A small image captioner, trained from scratch.
Training: normuon at rate 0.014, batches of 128.
Data: trained on rosettes with rotational symmetry, 6.0 epochs.
Rows from block 6 of the image encoder of a small image captioner, named by matrix and row number. Rows with one number belong to one channel. Each number is 128 + 24 x the weight over its row's rms, rounded and kept within 0 to 255. All counts start at 0. Numbers have three digits each. After the name is the row's rms in percent of the matrix's.
After each channel's rows are labels from the 100 images, of 14976, where the channel reaches its highest value: "lies over" is the class under the peak; "responds to" is what is common among them. Only what is clearly more common there than usual is listed. The data: rosettes with rotational symmetry. In brackets: how many of the 100, against the usual share in percent.
# convs1: grouped (9 groups) 3x3 conv (encoder.blocks.6.convs.1.weight, 144x16x3x3, each kernel summed), inputs within the group 0-15
# convs2: expand pointwise conv (encoder.blocks.6.convs.2.weight, 144x144x1x1, transposed), outputs 0-71

convs1.14 062:140143102134126092160147131148107153139098183132
convs2.14 100:158138115159116127146125119147119125111131086117149101112132148101124087155107109123187103105133144113072113149155117046118177102097149127097111125141109123161112107109123159133136142120131109131100152123111138142115
lies over: backdrop (95 vs 56.9)
responds to: three-fold (48 vs 12.1); vivid (44 vs 14.7)

convs1.49 116:142120128128123133074171116161119136137099165107
convs2.49 104:127116133134128139138118158109151130182175114116140151160127177097147115138137130145105125150142100117111111144117148127079119077144154135127098106146110141113179139119151132127160094102072168137136118123114069097130
lies over: rosette (97 vs 43.1)
responds to: off centre (96 vs 30.3); mirrored (79 vs 50.2)

convs1.36 091:144172123119100138141149146192132132132151131110
convs2.36 093:162127144156112173137133148131118137160094169136129117118177142139096103166142115067089116136150128093142113108141095117135116100103125092110123146096110113102162136136133131111091102119173159169116170160135129183099
lies over: rosette (83 vs 43.1)
responds to: vivid (36 vs 14.7)

convs1.16 091:150131135100097124105125076164113107133099133100
convs2.16 095:127133112142072140080125133114083148098162131130150109088128092106139113140119113150136113112123115118129142151132144090132131129138101164137141127153169098156117127113130153093172116096126167119122135108123125112163
lies over: rosette (86 vs 43.1)
responds to: pinwheel (84 vs 49.8); off centre (64 vs 30.3)

convs1.123 098:146158144173176109140103125136128145141133105164
convs2.123 094:123136164143139127137066170113128136134140130076122113135130101101131128118111156098134142128140119101114153147160111124140095068152155121111172128112093102147098143134116118150105092145130130144147151108128142090148
lies over: rosette (95 vs 43.1)
responds to: off centre (65 vs 30.3)

convs1.76 077:122121086162142096119092124144110077112120123133
convs2.76 101:150104123146124135121145099156096166172109131084161115186136134082166132143107166116148146167118131147094161146106155135121131159110112123084134111127121110133096112118110158122202109109127133164117132118129136172139
lies over: backdrop (86 vs 56.9)
responds to: vivid (50 vs 14.7)

convs1.101 143:115168132140090119139153115077135150143100111108
convs2.101 098:145150141142102160136081165118127123123130076127169098161149106098120123093109114169112198112154125130142159103142149123134144148162156149142106136135125116123157152175104112140118155161128136120156163192123104150130
lies over: rosette (96 vs 43.1)
responds to: mirrored (84 vs 50.2); off centre (77 vs 30.3); ten-fold (35 vs 12.2)

convs1.127 173:165110151131168109102109100150108123142105127167
convs2.127 101:166179128156117131131123147110145195153163113090124147139124128111167098128117113127135145173141146136137128140122129126102099095112147088161118131121122127115133116096138116106089123179127078124168086148110111119086
lies over: rosette (100 vs 43.1)
responds to: ten-fold (50 vs 12.2); cool (40 vs 14.5)

convs1.131 092:146139137112102132158153113080137174129150152148
convs2.131 088:132138120168107104119156163161141160172133137117133090144099148121126121136146131139089145137100178094065117125081097127131091117134134148166118155132089168127128149135131108115111129119105128126114103171129170107124
lies over: rosette (100 vs 43.1)
responds to: mirrored (96 vs 50.2); vivid (46 vs 14.7); ten-fold (32 vs 12.2)

convs1.100 102:142135132144174080115146078149129110106138134125
convs2.100 105:164158142155128147144146097115159110103107149132122083163116156104125111151202154094176134147069073158148168118123139129126105119106112119084130113118152144111155177154125155097177127128097118097123123148112134081113
lies over: rosette (85 vs 43.1)
responds to: off centre (90 vs 30.3); ten-fold (29 vs 12.2)

convs1.137 087:096133123136120114162110148143122071172130115108
convs2.137 095:118118127177084147148133109142128127113137146171155063141140173092144128127128122121151169152167122187139119108189096114122136118163186131106126110122108146133149104123135125144110125134103091143121167100162106109153
lies over: rosette (91 vs 43.1)
responds to: six-fold (35 vs 12.7); five-fold (32 vs 12.6)

convs1.48 083:184129103145105150105133132101172108111120119136
convs2.48 108:090138120121128132118115108116156138126103117133118126133130151126098150122088146111104151139134186148114141140131116073123124135138160109170150153136079145138141092173120102153106139155115173150135136118154123161155
lies over: rosette (84 vs 43.1)
responds to: pinwheel (100 vs 49.8)

convs1.103 085:133117151102121097131131111123132116182117161175
convs2.103 098:152150129157124146132142141103098157137085134118121124148113153118139109103133164143106075127122181099153119111144113113118098100193135145143139184159134099089140114167124113132137123125124127135088145178103108131173
lies over: rosette (68 vs 43.1)
responds to: mirrored (85 vs 50.2); ten-fold (38 vs 12.2); palette: vivid (38 vs 14.7)

convs1.15 083:091124092131141094132139132135123131104068142152
convs2.15 109:127152132163070165145083143091093102169112121140123121112109093103113114135121102145150125120118126145104124132107121118104113091095137126111109088180146110191093132107110144104124154146153123121142160136115097091139
lies over: rosette (100 vs 43.1)
responds to: mirrored (86 vs 50.2); vivid (38 vs 14.7)

convs1.110 101:164118136141120117139121138122137129186100090089
convs2.110 098:138061137158109117118103131126116111155136129160107097109103158118132165105154192091099118181131129158130135129160104109142159145109148141122117121089109174133131114160136114149106107081139170129139124100135114146122
lies over: backdrop (93 vs 56.9)
responds to: off centre (74 vs 30.3)

convs1.142 111:146120135148088144147090131139140169076135129129
convs2.142 098:105089102146105110147153117096138139147112124121122119114077096181127113119170116129139163161120153106131124082094113153121110160127111131153092083115120108124138127113093125083109159125122154142112148164145133109130
lies over: rosette (96 vs 43.1)
responds to: mirrored (86 vs 50.2); off centre (72 vs 30.3)

convs1.105 059:135093145103139142116140131182111120086159143139
convs2.105 118:133150137177146132099141099162155117127124160138163126146171099159144115081108122121151146161127109177142134119125129132158099139102165109177158123135104130132108128114115174163145123172107124154144114115127134179098
lies over: rosette (98 vs 43.1)
responds to: pinwheel (100 vs 49.8)

convs1.46 106:093146156113124141099091140108136110117124184135
convs2.46 108:130142091107087086169178149096159153119156122111143147104160158145137128135129131120106137148136143117120090138140093130115162164112141135114118100149135128168130133113166090106118104124140126142108138158166186107122
lies over: backdrop (96 vs 56.9)
responds to: three-fold (78 vs 12.1)

convs1.91 090:121135131090164131112141079100127124109093107152
convs2.91 110:128135099133110143112092147202102168145096162075133134101159120146087115132119145143102091131156125154109140119143138121121110131169122143123120139169131125109085115162122116088082173102156129153133101125144137129170
lies over: rosette (84 vs 43.1)
responds to: three-fold (48 vs 12.1); four-fold (47 vs 12.3)

convs1.55 096:162152086162095135106133135152135099119145133096
convs2.55 107:093098131106141100142139141111146120113119142132111122091145169122100094112109141127087127139119162085129113186085136122084134114135152155155095141121112144126121136097133101134118125081149151155145136142140088113140
lies over: rosette (98 vs 43.1)
responds to: pinwheel (100 vs 49.8)

convs1.64 082:149145121112137091137112138164117131084155123081
convs2.64 085:193104138154161107128141173098148126115088125126093156140153102105113119157191094094101145136106119142098175161161108103108101110154133147111130098126112147126139114125120114102153121122140152096094150138144115102123
lies over: rosette (92 vs 43.1)
responds to: off centre (68 vs 30.3); vivid (41 vs 14.7)

convs1.114 104:114082170109112116114110109122123148092160123103
convs2.114 100:111143104175116135124101090109124123099119140125136131137136175095133145089099102150204117145166150129200118148183143137094096136107122139137121118127137110181121136081101154148120120126137124148155100175116148157112
lies over: backdrop (88 vs 56.9)
responds to: eight-fold (33 vs 12.5)

convs1.89 117:112101120166142154088169153113151141122135100115
convs2.89 092:130103140124143099113172130122109087129118116140111108103165096073128119136076111128134166161105171092140059139108125151124108148115107103169132128117140088121119162100128100157162131108129159116169093140124182125121
lies over: rosette (92 vs 43.1)
responds to: four-fold (72 vs 12.3)

convs1.69 142:115128119140105090108119145132174125067114133125
convs2.69 098:162133109110105123109152116090108109143100149150094167164071105140120134150129089110098142109166110132158146136170128141187094148114134088135115112149131175089153132146084145141136188078115109129154168135148131160109
lies over: backdrop (100 vs 56.9)
responds to: six-fold (52 vs 12.7)

convs1.51 080:150106144132111112156121096179115117131115112080
convs2.51 102:149119106122128132136119161099128156116157149139118122128162107118167136117117132111085115102139084126089144134150149161096120117082112085158109084114143125115068145073158094086144100114125117113151100149181125147106
lies over: rosette (74 vs 43.1)
responds to: pinwheel (77 vs 49.8); four-fold (31 vs 12.3); three-fold (30 vs 12.1)

convs1.22 095:143105117106127140150143074116117130084136149092
convs2.22 102:143116128135132059120108139126094144134152128163134140104161150108085114098174085106101110132089102099119083118131145139189068141121141115108129171150129100119126102156093152122124141120140138132106134133127124098113
lies over: backdrop (99 vs 56.9)
responds to: off centre (67 vs 30.3); three-fold (35 vs 12.1)

convs1.141 070:118117119152114135119103162105089137100102096169
convs2.141 101:168131117107124130147116132109143136127126148154130129118109124112086130134133137091123157156093104122135114115131137139138109137107149093088116133122135119121092174135106088122166155181120141135130115135117130147115
lies over: rosette (86 vs 43.1)
responds to: mirrored (76 vs 50.2); four-fold (48 vs 12.3)

convs1.90 083:137170122140128112153109156127061126113135114145
convs2.90 103:130139112124105133160115114134155116113118126084123119131131134166137181120176085141121157124086115108161136112134103137091141136138088095113187138102151099165163118122107126083194104150124127170156113124151096112160
lies over: rosette (93 vs 43.1)
responds to: off centre (71 vs 30.3)

convs1.130 104:112086135123148148095105136135083117172124110143
convs2.130 115:160152121107168145132102106129102137101127145134137167076145133141108097154106166117138148107181126106127088117090165121159143112154093138121147101170153115153096128133114108134145126104194129114176091137155102190136
lies over: rosette (83 vs 43.1)
responds to: four-fold (51 vs 12.3); three-fold (40 vs 12.1)

convs1.17 080:127111112116141127160120091109090121139159183129
convs2.17 094:108113121175118144131106130144107135090167132129106080124142122173099139174137176161102100115174117093151153118081150109108170126090119130087155111132125126160149141120085136129174169099140139123146115097132085109106
lies over: rosette (74 vs 43.1)
responds to: pinwheel (97 vs 49.8); four-fold (56 vs 12.3); three-fold (34 vs 12.1)

convs1.0 133:116130114141101125168129137111137159086082138159
convs2.0 117:125146134098092189109084145094111131118097150169150100092175128115112169161139109097125129114111110112138103155166131155125137152120144116149147075146080101135136127056143062133090121105138097119133106108140105146086
lies over: rosette (94 vs 43.1)
responds to: four-fold (40 vs 12.3)

convs1.8 125:094146099133095107148156131099092134094107140141
convs2.8 097:097155170127128120140104100137129125131138116143123118126137123114173125098131136116139126106102124080145133146175132131109095086186098105159080115116115103129126124145118125102126105125136118122125111129126121130117
lies over: backdrop (90 vs 56.9)
responds to: off centre (83 vs 30.3); seven-fold (37 vs 12.9)

convs1.18 142:117177180124133118129109138119152152137130094160
convs2.18 099:126105148110131150157137172146149148159109106115089163134127114144102137194099124100157101149159144113102120153108113153103144139118148090137134139132139145112081170155147083140131117172100165171171105159145105129123
lies over: rosette (89 vs 43.1)
responds to: warm (34 vs 13.9)

convs1.140 088:107117118105125100118157132095107069158118128111
convs2.140 106:073131109135057136134084129110119129094090120132132080173132156101105089126100157157108136126096162160093126113128110145124090106095119110144095107163130109152126104117146127106132142149139148129133150121161121079117
lies over: backdrop (86 vs 56.9)
responds to: seven-fold (74 vs 12.9); warm (39 vs 13.9)

convs1.139 099:128134126079101161113129133082113160115143154110
convs2.139 090:167136084084086097182136147142094155108114129133119163165153160157135142117136126132163129105124130138129119163134126115104120106106147126098167079119113090145145128086143132127126113079099138146161089148123133141154
lies over: rosette (72 vs 43.1)
responds to: six-fold (65 vs 12.7)

convs1.52 068:097115146094129144140089160140138112119084116160
convs2.52 105:140158126131142130116130083121132170122130131113188137115129097127143151116115114111139144118135129137155162112117112090164138146104081178164164165119119118106139112139123149099163146136121141193150142131120148138097
lies over: rosette (94 vs 43.1)
responds to: pinwheel (100 vs 49.8)

convs1.67 095:097122122120143108147088129105171148092131115092
convs2.67 091:099154142103094162068156105123145146099125150150161120133126112132120139109119125143130155136118109119122145155126122129158133143086109141159138081114123157116108114124097134110122120142123130111128131138122147176114
lies over: backdrop (92 vs 56.9)
responds to: nine-fold (48 vs 12.7)

convs1.66 123:129105111109132172118166121154125180122124103150
convs2.66 094:082114093124089138181087147142083142144096129111122144130101105096101086119097132112129153140098155115187159135116107169123152126145125164148126137117089145124131129120157119118129128178140090176135127124121129115134
lies over: rosette (100 vs 43.1)
responds to: pastel (55 vs 14.2)

convs1.68 084:142079114079146144126136144123177133132120150124
convs2.68 089:152116146091105100128173141175107141137107137106127126126132084132101197126133104155118158146087138096140151180144070134131108151147082130128091097124092118131123148158113132176134124151112200124099116139123112134093
lies over: rosette (83 vs 43.1)
responds to: warm (34 vs 13.9); seven-fold (32 vs 12.9)

convs1.13 089:101142108094150131143130145134096118088142180128
convs2.13 094:193089132143140092130100146136129143114103125117122145129101137130150120157089158099136105137093151179129115092113115078127147096123125113122105118137140116131114122101116172116087144111144135102159127148165115125117
lies over: backdrop (99 vs 56.9)
responds to: off centre (92 vs 30.3); vivid (39 vs 14.7)

convs1.54 092:108090107114124124121160112154167118121182119127
convs2.54 105:121146111156155123157163113129147111116134142132157119108154153121186107144110117138155137108139147157108099151144137123145137100137140094107110109159139105112102124124180115135167112142075103102093164097169119101115
lies over: rosette (69 vs 43.1)
responds to: three-fold (29 vs 12.1)

convs1.107 114:078149151126119145133158121149104144137088151158
convs2.107 091:108103110124094077122169182107109104099139127139112137130124113147141111134119104125135140132139144152164168119162123177130107095136108145123116108135099141130143069096165125144149155117115126132090139133167156133145
lies over: rosette (99 vs 43.1)
responds to: pinwheel (100 vs 49.8); nine-fold (35 vs 12.7)

convs1.106 066:122092126115115103107131111085079161125109122108
convs2.106 105:138119169146116098149112072139163141141125146119190119150117148115130122156129156108114107118113139147139132131127162100134126083102132128110135131142119108142111110120106158146119145165125156103106101080098091161113
lies over: rosette (98 vs 43.1)
responds to: pinwheel (100 vs 49.8); warm (32 vs 13.9); six-fold (31 vs 12.7)

convs1.97 097:141076123113146175135161111157124121096128144136
convs2.97 108:144104132089123100138148128092187118129103150167153122134161135163110099141130103100123108088123146098087109178072124130118163095125092117113137088101132217147092111150154142120109117135106166138107135119088156159102
lies over: rosette (80 vs 43.1)
responds to: mirrored (86 vs 50.2); vivid (34 vs 14.7)

convs1.87 096:089099112164096098104116166142134117119116137105
convs2.87 094:161092164143110116130123138091133122117173093152157093089124138123157141141081146113142110128117115135100074122109116161155127122105145115089084083153146151100095092094161130109128118152142147145151160086121147101173
lies over: backdrop (91 vs 56.9)
responds to: four-fold (50 vs 12.3); five-fold (40 vs 12.6)

convs1.98 081:157136101103133102142120130169135075152128111152
convs2.98 116:090117128115113108138106126130156082128110133106142171109124132127155122115125120146103110126151164166133123129140121093130093132111109159115126141097149150121111064137132118129130160120107148160114139086129105091118
lies over: rosette (100 vs 43.1)
responds to: pinwheel (100 vs 49.8); off centre (96 vs 30.3)

convs1.60 080:095111109128152128144124154105098195119126134121
convs2.60 093:140151123119106138125151138094115176121111096161145115136138084152137118112157090201134151159082159128165126137136108148114106154144112160140119134133116155098144167159159146130107163144149117132089139126157146108130
lies over: rosette (96 vs 43.1)
responds to: off centre (70 vs 30.3); three-fold (46 vs 12.1)

convs1.32 129:093123111090149131129120098112158163131116081117
convs2.32 095:130144116192142154155128120124111126154144130100117108134113095088157139161161095113072128185100130104140127147139146106162102119152137184103153126097140117077155115132132109087106104145110113159148140177162106144140
lies over: rosette (86 vs 43.1)
responds to: off centre (66 vs 30.3)

convs1.23 143:131109100113114124109149113149139100108121192101
convs2.23 102:080103159098123100121124105102127089104138114140067154095083151114115145093157131096137086101124101112099099134080074117106100139145117144155130145152088161135126143144129111134108149115109109099115143116138168135093
lies over: backdrop (98 vs 56.9)
responds to: three-fold (41 vs 12.1); vivid (36 vs 14.7)

convs1.42 089:098105157139100098145158105118135149130178113140
convs2.42 099:091131111140131140121135116131174149086129120112159137147105146129097129099124080099137105169098132100152099107154166100115089178118121128102145093136095142087100127143164161145116124188147102122114117115144124122108
lies over: rosette (97 vs 43.1)
responds to: pinwheel (92 vs 49.8); warm (35 vs 13.9)

convs1.50 085:077151120074135160139136116113107127131113100126
convs2.50 096:163094130127126123126117172115125090130134149139097116109098104136117090135174093135137106151109100137147147195151126120112150099147164189151105103156110139138133185117145095115102129128125130131125128090151147122142
lies over: rosette (84 vs 43.1)
responds to: pinwheel (99 vs 49.8); three-fold (48 vs 12.1)

convs1.56 122:124116118172139132108168093090113136115088140126
convs2.56 101:142112141142118127109120116075182126110138104133103132118120143079130154142146135142119128127118128140155107136136126102149179126118097106100153154108162152151130167156107075133122082121112117156127106154125136133136
lies over: backdrop (89 vs 56.9)
responds to: pinwheel (91 vs 49.8); three-fold (38 vs 12.1)

convs1.43 087:128152110153104130166175154149121096155131113146
convs2.43 092:142121112110115091108072131104150096101131147096122077127108121103128149123124115105139120145123119096115133086153113095178089156118123122077132139132107146124137123164073172118144152139151108137145140146133126111101
lies over: rosette (88 vs 43.1)
responds to: pinwheel (95 vs 49.8); three-fold (29 vs 12.1)

convs1.38 090:138096128118115139135075133109074116138095113133
convs2.38 090:121139120146121108145150141104158128093103119132140113100131109163151128176150135128091096130154147092137140142176122094124117146152154117119110164104150094089127126112090126134123116124147148104088088131147124105087
lies over: rosette (76 vs 43.1)
responds to: four-fold (43 vs 12.3)

convs1.63 096:136109149117101144124102083165108135149105124087
convs2.63 096:111140135105095103135113149076097098099142109144130121141144131126159103112138112174131113134113134132138097083170110130095119122140110152113153159121127093114120122112152153119129153118151103136112125147138116117130
lies over: rosette (98 vs 43.1)
responds to: seven-fold (38 vs 12.9)